python train.py --model="audio frame classifier" --train_examples=26041 --norm="layernorm" --mlp_ratio=2.67 --fused_qkv=false --qk_norm=false --moe="top_k" --num_experts=8 --expert_mlp_ratio=2 --positions="learned" --adamw_lr_other_params=0.00078 --warmup_steps=250 --weight_decay=0.1
Rows from block 5 of a small audio frame classifier, named by matrix and row number. Rows with one number belong to one neuron. Each number is 50 + 10 x the weight over its row's rms, rounded and kept within 0 to 99. All counts start at 0.
After each neuron's rows are labels from the 100 clips, of 14976, where the neuron reaches its largest size: "loudest" is the band of the loudest frequency at the time of the peak; "strongest on" is what is common among them. Only what is clearly more common there than usual is listed. The data: synthesised sound scenes: up to three everyday sounds over a background.
# gate: first MLP gate (model.blocks.5.ff1.gate.weight, 512x192), inputs 96-191
# fc1: first MLP up (model.blocks.5.ff1.fc1.weight, 512x192), inputs 96-191
# fc2: first MLP down (model.blocks.5.ff1.fc2.weight, 192x512, transposed), outputs 96-191

gate.261:49 43 42 46 35 68 76 56 43 41 64 53 51 48 57 56 40 51 56 45 45 33 40 43 52 38 58 44 38 55 47 44 49 50 48 62 44 71 31 37 52 46 42 51 38 57 62 55 36 66 54 60 48 43 68 49 52 40 63 38 56 42 41 56 58 42 62 51 39 39 53 44 54 32 62 44 84 60 61 61 52 49 53 44 63 49 47 43 53 37 36 64 40 64 57 66
fc1.261:40 39 65 34 57 52 38 54 51 67 56 55 59 51 50 57 35 53 51 48 51 49 53 35 42 55 44 61 53 54 51 65 58 43 50 59 59 33 52 39 46 33 31 48 62 31 65 38 60 46 43 60 48 45 60 37 52 58 50 55 41 61 51 41 40 61 50 55 52 38 43 44 53 60 59 58 63 71 51 46 58 50 60 55 46 44 50 50 55 58 49 45 51 45 76 54
fc2.261:45 59 48 56 55 49 72 39 37 40 41 62 49 49 47 61 70 41 31 61 45 35 62 50 48 49 61 42 48 36 39 34 33 50 38 58 43 36 55 60 48 41 31 60 60 51 24 46 54 57 39 42 42 38 66 48 47 49 50 42 59 51 61 40 49 37 44 48 49 36 47 50 39 42 46 47 40 56 57 62 52 62 41 47 45 55 60 46 59 45 42 51 51 55 46 63
loudest: 2000 to 4000 Hz
strongest on: sawing; first sound: sawing

gate.283:35 48 55 44 61 51 29 38 45 52 59 49 50 35 66 50 46 57 62 55 48 47 32 42 52 46 42 31 50 42 60 38 48 44 54 54 49 41 48 52 47 49 51 48 58 64 49 60 56 53 54 59 48 29 51 40 59 35 52 48 49 55 45 61 55 49 48 48 47 53 61 73 38 23 27 42 48 53 35 48 46 71 39 59 36 35 71 53 53 55 57 39 51 58 68 54
fc1.283:62 42 51 70 45 49 53 67 37 64 43 42 44 39 58 53 36 61 46 52 40 48 63 54 46 47 47 36 55 77 38 49 34 75 55 41 42 39 48 52 52 44 34 59 54 56 44 47 45 46 41 61 34 46 36 55 58 54 65 59 55 60 64 58 47 56 56 41 51 51 54 44 62 62 62 43 32 45 55 44 47 57 54 65 63 75 35 48 68 60 65 56 67 47 47 51
fc2.283:43 66 39 50 46 51 35 59 59 64 39 45 48 31 45 59 64 58 44 65 53 59 51 43 55 57 53 52 39 64 60 59 60 54 62 41 49 55 45 55 52 79 47 52 43 53 51 44 65 58 60 60 55 42 78 46 54 43 47 53 39 45 43 28 45 56 57 57 42 45 53 55 51 58 52 55 40 51 59 62 60 51 54 44 49 56 62 48 55 42 46 56 49 35 41 35
loudest: 4000 to 8000 Hz
strongest on: spray hiss; background: none; first sound: spray hiss

gate.81:56 32 41 50 42 60 51 50 41 50 67 37 64 47 27 47 54 48 42 31 57 37 57 53 73 38 48 44 47 53 42 44 45 58 41 55 42 45 48 53 46 45 54 48 63 50 46 55 50 54 27 40 47 52 59 47 61 48 65 38 61 63 40 57 33 49 65 66 42 27 56 61 49 54 60 52 34 47 54 46 49 51 63 61 53 43 46 46 62 47 42 31 52 51 64 64
fc1.81:67 47 50 62 55 53 39 23 54 75 53 47 42 40 50 65 64 68 47 41 62 50 41 62 38 37 41 45 37 26 46 62 44 49 38 60 33 36 52 53 40 63 45 48 41 56 46 51 31 56 39 43 42 54 37 49 59 42 46 49 50 49 51 26 51 50 59 45 67 51 46 36 45 58 64 44 66 34 52 67 47 53 47 36 56 49 55 53 52 45 62 51 58 71 65 37
fc2.81:50 41 31 43 52 45 49 51 48 35 44 54 53 50 67 55 42 52 55 54 78 51 48 66 56 43 51 43 47 54 57 43 48 49 62 52 51 44 76 61 54 49 62 51 32 42 49 42 56 56 49 62 44 46 71 55 44 61 60 64 34 56 57 43 33 34 53 59 44 59 29 63 59 61 48 45 43 37 48 37 57 45 54 53 53 43 47 46 28 34 45 49 37 39 44 48
loudest: 500 to 1000 Hz
strongest on: barking; first sound: barking

gate.464:46 54 60 50 40 40 57 27 38 44 42 53 45 43 45 36 73 50 51 43 44 55 72 31 62 31 60 59 45 47 47 56 33 45 42 39 37 50 66 66 55 40 43 58 50 72 53 52 53 60 65 64 66 54 45 42 46 60 48 51 41 33 53 47 55 57 48 69 46 35 47 52 62 33 54 69 57 63 21 37 40 40 43 30 62 53 34 45 38 53 66 59 43 57 54 52
fc1.464:68 47 57 41 50 55 51 57 69 62 67 46 43 57 81 51 56 39 50 46 48 44 37 29 65 44 48 47 57 37 54 35 53 59 43 44 45 52 47 46 51 40 35 63 62 54 56 68 61 53 48 51 61 48 51 55 59 68 62 61 38 49 30 44 62 45 48 61 54 43 39 50 55 53 44 56 50 63 37 59 60 56 51 45 55 50 54 52 54 28 24 55 59 49 65 53
fc2.464:51 32 51 52 53 69 62 46 45 62 45 57 40 47 26 34 54 49 61 49 48 38 43 54 40 68 55 55 46 71 55 58 52 56 48 42 49 36 47 49 39 46 41 44 46 45 74 43 66 58 56 51 50 43 59 46 54 53 29 48 35 55 55 54 49 47 50 45 38 51 55 59 50 53 64 52 73 44 52 65 61 51 36 51 56 40 51 48 49 49 23 50 52 45 62 59
loudest: 250 to 500 Hz
strongest on: speech; first sound: speech

gate.232:64 55 45 54 36 49 65 55 39 57 52 58 47 29 53 47 54 48 56 57 39 46 62 62 60 50 49 65 52 53 40 49 46 41 74 35 55 61 62 47 55 43 49 39 54 34 48 60 43 53 32 63 61 47 56 49 33 64 50 38 59 38 48 55 76 51 55 43 51 54 33 63 57 63 32 53 46 47 51 38 47 55 37 54 32 51 63 38 56 37 57 49 39 50 47 48
fc1.232:49 48 57 48 40 63 39 45 38 50 41 40 59 47 45 60 39 61 48 42 60 52 52 54 51 41 51 56 73 52 42 47 56 49 29 35 52 60 39 55 43 29 52 41 48 66 43 60 44 54 60 45 47 47 56 51 62 46 51 46 43 48 64 64 34 61 47 53 46 58 49 51 59 72 40 60 33 45 55 50 37 52 56 45 71 36 28 54 63 47 48 63 42 52 56 59
fc2.232:24 42 54 63 64 54 55 50 52 53 40 31 42 58 51 46 56 44 44 39 53 38 52 53 59 45 68 67 63 52 52 39 55 56 61 42 49 48 43 47 55 50 51 58 48 58 29 51 58 51 47 47 36 62 53 17 40 35 49 53 52 74 36 53 50 49 48 55 47 42 52 41 48 41 60 61 67 43 64 36 50 39 63 64 46 54 63 60 51 40 32 41 45 60 56 47
loudest: 250 to 500 Hz
strongest on: laser zap; first sound: laser zap

gate.2:42 46 58 56 60 54 63 67 36 55 63 32 55 56 49 55 46 49 35 41 58 40 55 47 63 58 56 53 50 46 76 38 38 42 71 40 54 42 53 30 44 51 37 49 44 35 53 55 47 59 47 54 68 54 48 45 47 46 65 75 52 42 53 51 48 47 43 63 43 45 45 63 42 43 50 30 40 42 54 55 51 60 59 74 45 43 52 51 54 61 50 58 42 62 59 48
fc1.2:45 65 58 51 34 40 61 69 43 41 63 37 61 47 53 60 45 55 55 38 56 33 36 51 29 42 61 71 53 62 43 37 62 58 44 44 56 51 35 59 50 50 67 55 43 62 47 36 52 74 53 33 59 46 52 41 40 59 39 43 43 58 58 47 46 56 56 53 59 65 56 58 46 68 27 41 61 53 62 42 49 54 57 38 34 59 48 52 40 63 45 52 43 45 54 45
fc2.2:55 57 47 51 52 39 55 49 61 67 31 43 43 49 46 56 68 60 64 53 39 65 53 55 65 60 43 39 63 32 55 33 50 43 47 55 47 49 46 59 24 60 53 47 45 47 52 39 35 24 46 48 33 52 39 50 54 56 47 32 41 32 45 61 48 42 49 41 51 48 65 26 54 66 53 49 57 48 66 49 40 54 66 52 57 58 59 64 63 47 39 41 55 53 63 40
loudest: 4000 to 8000 Hz
strongest on: bird chirping; first sound: bird chirping

gate.200:61 43 58 51 57 61 50 37 68 34 32 51 47 67 47 58 64 45 44 49 59 30 51 57 69 57 37 56 34 46 27 59 44 62 56 55 60 45 47 34 49 42 58 50 46 43 32 54 44 41 48 61 72 60 60 50 47 56 57 58 63 45 43 50 69 42 45 62 39 64 57 50 29 52 57 57 44 39 50 77 59 42 53 53 68 45 44 57 45 56 62 59 23 38 44 56
fc1.200:44 44 36 72 51 44 48 51 45 28 45 39 47 44 57 48 38 44 51 47 35 56 47 47 62 37 45 30 33 44 56 41 56 48 54 56 53 60 58 55 63 39 45 65 23 61 46 54 41 34 56 37 55 73 55 55 53 44 54 57 48 27 39 41 63 56 49 33 46 57 52 41 41 45 63 42 40 50 62 52 72 54 60 49 58 72 60 47 58 45 51 48 44 46 57 48
fc2.200:72 49 59 21 54 48 58 47 58 54 55 52 42 47 46 52 41 58 51 54 49 51 56 62 67 62 64 55 54 54 48 56 61 39 19 46 31 54 58 36 58 40 53 42 47 46 65 44 52 63 31 48 62 56 53 45 25 65 48 53 66 55 68 38 42 24 55 53 57 56 56 56 59 39 46 37 69 46 46 39 52 41 52 49 34 50 46 56 48 50 35 43 59 43 41 48
loudest: 4000 to 8000 Hz
strongest on: glass breaking; explosion; first sound: glass breaking

gate.400:65 49 65 63 57 59 40 37 69 40 33 54 52 57 59 50 46 68 65 43 60 50 44 42 34 40 52 52 42 43 50 48 59 45 46 52 40 31 60 41 60 45 58 47 40 51 50 60 64 41 59 34 49 48 58 65 38 46 44 46 57 46 42 60 42 30 45 68 49 55 58 48 75 36 46 59 73 44 45 59 54 47 37 68 43 46 59 48 47 52 55 52 39 52 61 44
fc1.400:42 44 59 45 51 60 59 57 46 50 32 47 57 51 55 56 41 40 47 42 49 46 64 32 45 56 41 39 47 45 48 38 51 47 64 58 51 72 59 49 60 53 54 42 34 43 50 57 47 59 47 54 56 48 75 68 36 58 41 39 47 54 61 70 49 53 47 35 79 50 38 67 65 55 53 56 46 47 57 41 54 59 52 61 42 49 49 44 37 44 38 50 40 29 48 57
fc2.400:40 61 49 37 52 50 62 47 59 45 55 55 40 46 21 52 64 56 47 55 53 41 34 55 49 83 31 46 54 63 48 52 41 54 50 59 69 29 55 44 47 60 48 67 44 45 43 46 65 40 50 64 57 49 53 46 31 55 56 44 48 60 48 46 54 31 43 57 41 52 58 63 45 45 49 55 58 53 61 59 48 51 54 55 60 67 50 39 50 42 29 46 50 48 50 52
loudest: 500 to 1000 Hz
strongest on: phone ringing; car horn

gate.19:65 57 24 28 56 59 41 64 44 60 28 27 49 47 71 75 64 48 55 62 63 69 54 60 57 52 54 46 49 48 53 41 65 36 56 57 63 56 51 47 55 45 47 51 63 61 50 50 61 59 45 47 46 53 52 59 50 51 39 41 56 40 53 49 67 56 54 54 46 52 51 49 40 64 56 21 37 41 57 40 48 55 53 53 64 35 55 37 54 46 50 66 68 42 53 53
fc1.19:56 56 58 28 63 55 38 51 51 43 37 51 51 38 35 50 65 45 48 55 32 46 53 37 37 53 51 59 51 60 49 54 58 42 33 59 50 35 44 47 36 47 56 68 67 61 42 50 57 44 56 66 38 56 29 42 56 59 45 59 49 54 44 52 55 49 47 66 49 58 49 56 53 56 51 37 56 43 33 35 47 69 34 49 58 67 45 42 54 48 68 50 67 40 35 44
fc2.19:36 52 42 64 43 53 47 45 34 60 66 50 41 48 68 71 55 71 51 47 51 45 49 62 46 51 46 35 41 49 46 43 41 48 56 51 59 58 57 54 45 58 47 41 63 47 59 47 39 51 47 46 76 48 51 67 55 32 50 63 55 28 39 47 51 50 66 57 57 43 50 53 42 46 42 31 53 56 52 58 52 47 53 42 57 47 56 38 51 43 38 59 40 43 54 49
loudest: 4000 to 8000 Hz
strongest on: glass breaking; first sound: glass breaking; coughing

gate.349:50 57 34 58 50 71 57 53 38 59 63 70 50 52 50 43 45 62 55 52 49 54 53 61 61 52 53 40 26 46 46 18 58 42 48 70 52 41 54 32 55 40 51 49 76 45 29 38 50 44 36 38 74 70 38 51 50 29 48 52 48 33 52 59 63 43 44 46 61 73 46 53 50 60 47 44 39 38 39 36 50 52 44 55 49 31 65 49 45 50 57 52 56 45 51 60
fc1.349:31 63 57 53 46 37 37 41 63 36 49 39 53 47 46 55 46 37 45 54 66 64 50 61 59 49 59 65 55 55 62 55 38 51 32 28 51 54 75 64 36 63 43 41 59 60 46 34 62 35 47 45 50 48 38 43 60 47 51 38 43 60 50 54 41 58 45 66 51 63 60 40 50 40 47 60 47 59 45 30 65 44 40 61 65 44 42 26 70 71 49 58 55 46 55 45
fc2.349:44 46 61 58 60 60 49 56 51 53 51 65 48 46 73 61 57 54 44 45 46 53 61 55 60 60 73 54 46 48 40 47 59 59 57 56 60 53 50 34 39 56 63 51 50 63 67 54 40 58 32 51 54 50 69 55 40 46 52 40 57 59 46 40 45 59 47 51 40 52 33 66 45 46 47 64 36 53 38 47 61 54 45 50 58 45 40 46 40 37 61 47 62 40 60 65
loudest: 1000 to 2000 Hz
strongest on: siren; first sound: siren

gate.252:55 52 48 65 31 43 35 61 48 41 34 59 47 52 56 34 53 63 51 58 57 66 68 31 64 46 45 49 63 54 44 39 49 60 45 55 52 54 48 62 55 40 60 57 58 49 25 57 52 46 53 50 49 41 52 70 54 45 65 42 47 46 43 54 48 43 47 48 40 55 64 50 43 62 40 67 58 55 48 48 54 35 47 48 57 62 62 35 31 45 52 39 44 48 57 44
fc1.252:39 53 42 52 47 58 41 32 48 33 52 67 30 55 47 37 53 48 49 56 48 33 60 41 64 43 49 62 42 44 51 43 27 66 61 52 49 49 37 45 44 59 38 61 68 56 32 57 54 73 57 45 50 51 53 28 47 49 55 62 47 57 38 55 47 55 45 45 47 59 45 36 48 47 49 57 72 37 57 52 52 37 42 37 41 49 41 46 59 53 67 58 41 56 46 58
fc2.252:47 44 68 53 55 40 57 64 41 62 32 44 63 26 44 56 51 49 46 49 56 49 48 44 44 43 43 52 57 68 47 51 50 62 61 44 44 61 34 62 66 40 50 44 38 48 64 41 54 46 53 61 34 52 50 38 54 34 59 34 62 47 48 36 45 54 68 59 52 38 50 62 48 65 50 49 57 35 59 60 43 55 49 68 66 72 48 38 59 43 56 62 54 52 36 52
loudest: 1000 to 2000 Hz
strongest on: applause

gate.326:70 33 34 44 53 53 49 69 37 31 63 35 60 51 47 58 57 57 63 54 46 29 69 37 50 76 47 49 58 53 42 58 66 31 31 59 44 65 60 40 63 57 45 52 54 61 54 59 41 70 35 47 52 66 53 43 45 40 61 58 47 40 50 54 49 43 42 59 49 64 62 57 51 48 57 41 62 49 39 45 41 30 48 56 49 55 54 33 45 38 52 45 63 40 46 67
fc1.326:55 55 51 52 42 60 41 76 44 27 35 41 56 29 54 55 68 74 60 48 57 33 74 44 54 53 47 63 62 51 40 60 58 49 63 66 49 39 33 44 47 57 32 46 51 52 36 46 48 55 47 64 46 48 46 42 41 40 53 53 50 38 53 58 34 58 35 38 52 41 69 36 64 51 38 48 41 48 41 45 56 26 52 42 49 56 28 52 63 45 46 54 50 49 48 42
fc2.326:50 61 48 64 43 44 47 64 51 41 60 52 33 48 47 54 46 45 33 55 65 63 39 60 53 39 47 52 61 59 50 44 50 67 45 28 49 59 52 49 57 62 60 38 44 55 42 63 46 48 51 41 49 45 46 57 47 50 38 33 74 55 56 47 44 49 42 53 47 44 56 39 54 30 65 31 47 48 66 45 69 57 47 50 47 44 57 54 56 53 46 40 48 55 52 54
loudest: 1000 to 2000 Hz; 2000 to 4000 Hz
strongest on: frog croaking; first sound: frog croaking

gate.492:62 41 60 52 64 42 43 58 56 64 66 35 49 34 58 38 76 47 41 37 23 59 49 51 50 48 78 40 44 42 38 43 46 64 45 49 44 65 51 44 62 60 54 33 44 52 36 46 39 56 63 51 43 57 58 38 40 56 52 48 57 34 45 46 51 42 41 40 60 64 55 40 70 58 69 43 56 59 42 34 53 63 48 40 48 55 49 46 58 36 57 54 42 61 40 40
fc1.492:42 56 46 48 50 37 47 52 41 30 42 48 42 41 34 54 54 33 43 44 45 64 51 58 44 60 50 55 50 59 70 49 45 65 56 56 55 40 58 57 48 52 59 58 38 28 49 50 60 57 38 48 43 46 40 49 62 61 41 47 65 49 58 37 50 37 42 42 36 64 48 40 45 38 46 46 36 45 52 51 39 44 55 49 54 50 45 51 57 42 44 60 39 57 60 35
fc2.492:63 40 47 48 56 38 21 59 51 52 61 50 52 34 60 57 57 68 53 55 59 36 38 39 52 49 53 47 34 53 59 61 47 43 35 68 45 66 50 36 53 39 54 42 56 48 61 30 33 67 62 53 43 72 60 55 52 43 52 50 61 41 43 57 36 58 44 46 48 61 56 53 64 48 41 42 72 45 62 37 56 62 36 48 48 37 48 43 48 44 70 50 57 51 45 35
loudest: 2000 to 4000 Hz
strongest on: coughing; first sound: coughing

gate.470:44 36 30 54 54 46 58 32 67 55 41 60 52 46 42 57 40 43 49 44 52 63 55 49 52 44 76 58 38 47 55 48 55 49 43 57 60 38 69 44 28 40 53 68 41 69 37 54 58 50 57 60 53 30 35 50 58 47 46 34 55 56 44 69 54 42 50 38 52 58 68 62 48 37 49 60 45 51 47 44 61 40 64 62 61 46 59 51 56 33 59 37 60 43 69 55
fc1.470:59 46 48 45 55 50 57 50 57 49 49 40 43 62 39 66 61 57 60 41 43 31 44 52 49 67 39 60 47 74 48 53 50 53 42 42 64 59 66 53 39 38 47 40 22 56 44 49 48 55 51 40 42 49 53 55 52 38 44 27 54 65 34 44 58 35 62 66 53 44 59 58 46 43 44 47 55 61 51 43 46 42 54 47 36 53 56 47 52 41 48 55 38 75 55 43
fc2.470:46 46 47 58 66 37 51 64 60 50 49 39 44 57 64 62 48 69 46 56 38 46 44 45 35 56 48 33 48 42 51 57 43 45 58 49 49 53 54 59 59 44 43 49 53 56 72 51 59 52 47 51 60 47 51 65 50 60 51 52 52 44 56 61 50 75 57 36 45 59 49 43 73 53 63 42 48 56 39 47 39 52 60 62 50 58 59 50 45 45 40 43 34 25 42 41
loudest: 500 to 1000 Hz
strongest on: siren; first sound: siren

gate.496:60 51 70 42 44 33 38 29 49 32 42 54 65 50 63 41 36 43 64 41 45 50 65 67 47 38 45 57 50 45 32 40 44 56 55 57 54 55 39 38 47 53 44 39 52 55 49 57 71 30 38 40 56 49 54 40 65 54 58 72 78 44 62 57 38 33 45 51 53 54 50 41 38 49 47 69 66 53 50 61 45 51 63 42 43 51 44 62 46 37 53 48 44 58 36 56
fc1.496:45 47 51 49 48 65 50 45 40 57 70 50 48 56 58 51 42 54 74 57 50 42 64 54 44 39 31 55 48 49 36 62 55 59 53 46 48 36 64 43 39 69 40 52 48 46 39 60 66 53 48 59 44 41 57 56 50 52 49 55 67 56 58 58 49 56 31 54 57 57 37 43 52 40 40 40 50 54 41 39 64 48 49 69 67 47 54 64 58 49 39 49 54 52 24 70
fc2.496:57 54 51 53 48 49 45 41 58 34 52 32 39 29 54 43 55 60 45 54 59 29 60 44 46 54 52 48 52 49 43 50 39 46 52 60 50 54 52 55 49 56 40 47 33 41 36 59 42 49 40 56 51 32 55 44 46 26 43 51 38 52 24 61 43 52 66 56 53 61 44 53 38 66 51 60 54 44 54 34 72 46 46 40 47 40 47 36 39 43 52 49 55 41 50 70
loudest: 4000 to 8000 Hz
strongest on: bird chirping; first sound: bird chirping

gate.460:48 40 71 39 34 66 41 53 45 58 51 49 57 50 53 41 50 58 71 53 42 62 40 53 58 48 43 43 43 38 48 47 53 35 46 60 66 48 44 29 49 60 42 51 52 45 63 49 51 68 61 38 60 52 57 55 53 55 42 47 82 51 59 42 70 58 55 43 60 51 36 44 36 48 60 38 55 57 40 53 44 54 50 69 38 54 62 52 63 48 62 39 39 66 57 42
fc1.460:61 52 43 62 68 38 34 42 53 55 42 54 53 57 32 40 43 49 66 47 78 40 55 35 34 62 28 64 34 76 62 47 41 57 38 58 69 41 57 50 49 36 47 42 53 61 48 64 43 52 56 50 57 43 45 52 40 61 46 61 51 42 56 46 54 61 65 43 48 57 52 22 44 48 65 47 43 59 53 54 45 63 43 37 40 43 61 47 61 45 49 42 50 43 65 44
fc2.460:52 42 63 53 39 43 55 66 37 44 48 45 44 47 46 48 47 48 55 35 56 53 38 62 59 41 53 69 38 44 50 50 74 42 28 53 52 45 45 49 58 58 62 65 53 58 60 57 49 66 53 45 41 53 49 57 46 60 60 54 48 47 56 34 70 62 40 42 57 65 56 46 61 53 38 28 47 53 60 57 67 48 52 63 35 54 54 55 33 51 52 53 50 50 48 39
loudest: 2000 to 4000 Hz
strongest on: vacuum cleaner